A small image captioner, trained from scratch.
Model: encoder activation relu, decoder width 384, decoder layers 8, decoder norm rmsnorm.
Training: soap at rate 0.0027, 10200 steps.
Data: 145000 training examples, 4.5 epochs.
Rows from block 3 of the image encoder of a small image captioner, named by matrix and row number. Rows with one number belong to one neuron. Each number is 128 + 24 x the weight over its row's rms, rounded and kept within 0 to 255. All counts start at 0. Numbers have three digits each.
After each neuron's rows are labels from the 100 images, of 14976, where the neuron reaches its highest value: "peak at" is the part of the image that holds the peak. Only what is clearly more common there than usual is listed. The data: dead-leaves pictures: piles of overlapping shapes. In brackets: how many of the 100, against the usual share in percent.
# fc1: MLP up (encoder.blocks.3.mlp.fc1.weight, 1152x192), inputs 0-63
# fc2: MLP down (encoder.blocks.3.mlp.fc2.weight, 192x1152, transposed), outputs 0-63

fc1.396:119102104143123097140137134125099097121147127111128122134083162135093133160118147140128139126123136142131132097094196153168133126103114162143138145139145188150181105082138115118062122123125131
fc2.396:086095156120142150069151168127152157133130098168140171128105131127108136114160122116120090143080130117129132134105138130132100114111158158165093100123094109112102129150137146145140177144120178
peak at: bottom left (67 vs 9.8); top left (29 vs 9.8)

fc1.99:163087111102093157135095134102144091132135084162138148154129141135139119119142128092130122097141155160097120153146138123145093131107130104144127116157113167115106126099147123101127155134134108
fc2.99:106139114130146166118131172131129155109137133133082173105131138111139132073118129131066137106148156096112120134127125119076129121134135155153124114116153053118108124141141111132141106113130141
peak at: top centre (44 vs 11.7); bottom centre (40 vs 11.7)

fc1.599:147117127159091120122139117101103148132164088150113095120168150145158135137135143124119128151168118144121142146092129130122152166139120093142108111157142126107134128078134088163124178123107110
fc2.599:107136163143161127129123173136122155122109155126096143125150130151141112180118146099093144134085107080114124117150146125136101105140146125161123124134120091119094137124126109106145150139125110
peak at: top centre (48 vs 11.7); bottom centre (35 vs 11.7)

fc1.744:124121148154144130139172138123158105114096163150122116129150116130122132134139114089141184102099138113142107120137106127114138118134126105122137115128102107116145165186114125103143152200133125
fc2.744:132145094161158118097098193106123123145098139159085104133135182133112136139131111100081053130113129141164114164136107140132128145130119143182120158125135127161103128132129105149105148082124088
peak at: bottom left (54 vs 9.8)

fc1.285:108073159142151114121116133116092100109126106111156105126105137111103139139120102112136143121135131151163106145116124151136125086136142146171119137086105189142144133110122114138125153120114111
fc2.285:143125126126165134067129163124126154151133146185126150127125142116107119104157121142105112135108141122101109103108195156111114138116137118162123108134103099123079118140108168146102168176131145
peak at: middle right (74 vs 11.7)

fc1.435:136145134131129154116132142151149111099126106139166136132151196136150154149132137141109111149134106165126128191137140152148078162096138182132097105144118097109102155132128137122103144105138134
fc2.435:167118098138067149122192119134131104168115129156133127117115145102173126095097097123113105139137155125134111075098136115123127091138124117132152088183151110125183090127133141162133102085141137
peak at: top centre (53 vs 11.7); centre (43 vs 14.1)

fc1.220:130140114155126191176142132120140182147104125110143137106126065140149131144129106140140131141175101148119149120139111150099133114123090112138106099145095133114095136095102145111123122151131123
fc2.220:153138108126148202146133187138154129129106119117113091162129163075104121137136054118072113147136139143133099147088099142116070098122166119144104147141159151161136112114138161134141145093167120
peak at: bottom left (27 vs 9.8); top left (25 vs 9.8)

fc1.756:088138132164139172153154137121146175140123128143121146139178063141129109172127137132109126140122103142141139118182175137125157100142134132118118118150150170121084126137126173106134167120149144
fc2.756:139144126140133160154123186183139139130115112185129104163136132108117141161087038119118099113126116112119140165108129142104151107157149127156122132107123154130121129119119145117156118102133111
peak at: middle right (39 vs 11.7)

fc1.572:100098097137113101135107124125106125113116154107147143125125147121079123156112100169115118113138130151124124113113178112152133109118134138155116156119131198129179118073144135112099117111128116
fc2.572:096105162115149148067156162120146166142138106164154180144121122127124145105148121113098103138086115115123133113108136147134106097131143161158100114096104126097108124163136149145139168147128169
peak at: bottom left (66 vs 9.8); top left (34 vs 9.8)

fc1.412:165150167099177118114147117111133124145095129130158147109142155146132159183115168134106141135159122112135102143157101164129125130151116176166118176179118127114095100116158146110125129122096077
fc2.412:111091131115143144113090126157135114126129117113097128116208108093141099111140124164124108122113124134147132113072156141155168131115159104147132117068085073113160110143118111119092159097144154
peak at: middle right (30 vs 11.7)

fc1.486:113159134142125135140114150102089095172103141183141147139155143149153117140189157144147093184117154098119142139153108125154112128146149109122099088119167092100118128108103136131127142134136095
fc2.486:126132135126155125105117132129120144086107112154133161129129140136156093111142089131084131100119130096104115165141149118119154157074174124154125156097123069185176133136126132124083127142071117
peak at: middle right (28 vs 11.7)

fc1.358:143118133172139112124106160114167147192112098201143152108144148110145145133139134147120117140130129140106107111079124145153135100101108122144132117160174141113129146084107152115113173107123089
fc2.358:103128110109166136078112158123117139134156120133110128128139186123129114144143095100048109125122156114127120116127148108102142105142173134141121155157116097118126119141139137065121127098170115
peak at: top centre (30 vs 11.7); middle right (29 vs 11.7)

fc1.222:131145107159113146082175132154110111154090140161158127135123159119161107140154139139108092141138163128103142153122092173142116114110074140136117126138116103099127144097095130102117143101120118
fc2.222:093128122111157168103139160126154140150141115151119133103132135132131145120108101086072109093099155142105130129128152114142108069125144179182115122088101129083139116151161118134133150116180178
peak at: top centre (66 vs 11.7)

fc1.53:144132144113135153148181152108145140120112148137084098127127112147128121123103111120151133098095119128114134139141078114100128114131142116126128089134097072126144156185116130110141133159152161
fc2.53:141140094168148116118108193111129117118096145154082108129135188119123139134123102105083073142116124139178108168128115134130120155125110145184127161139136137155094133131138104153105140084132094
peak at: bottom left (46 vs 9.8)

fc1.336:125104152134126134132155145095142134139110170131108103109143136154118112143128096067119134112125125111139099131171073126087143135149141126126138102140132113117137154164105105131134145168101141
fc2.336:139156098160170122098100186125119123137093146159076093128137167123120117147135100106094047133105120139150114139140121136127119152125119136177129145149115120168108136136108101152103155089128105
peak at: bottom left (35 vs 9.8)

fc1.502:133122127161115144111101137113091093143129102148098129145153092144116139129185134132111116146143126114095126153109152159139140141106109122160079127108128127113134146125124088151103168122122116
fc2.502:108112100095187145120121153103137171155124102107145149104149170120153098135075090118106168117106144129124135125120151168164114091148159132157102152121124133152127116154110153150105109073093141
peak at: middle right (37 vs 11.7)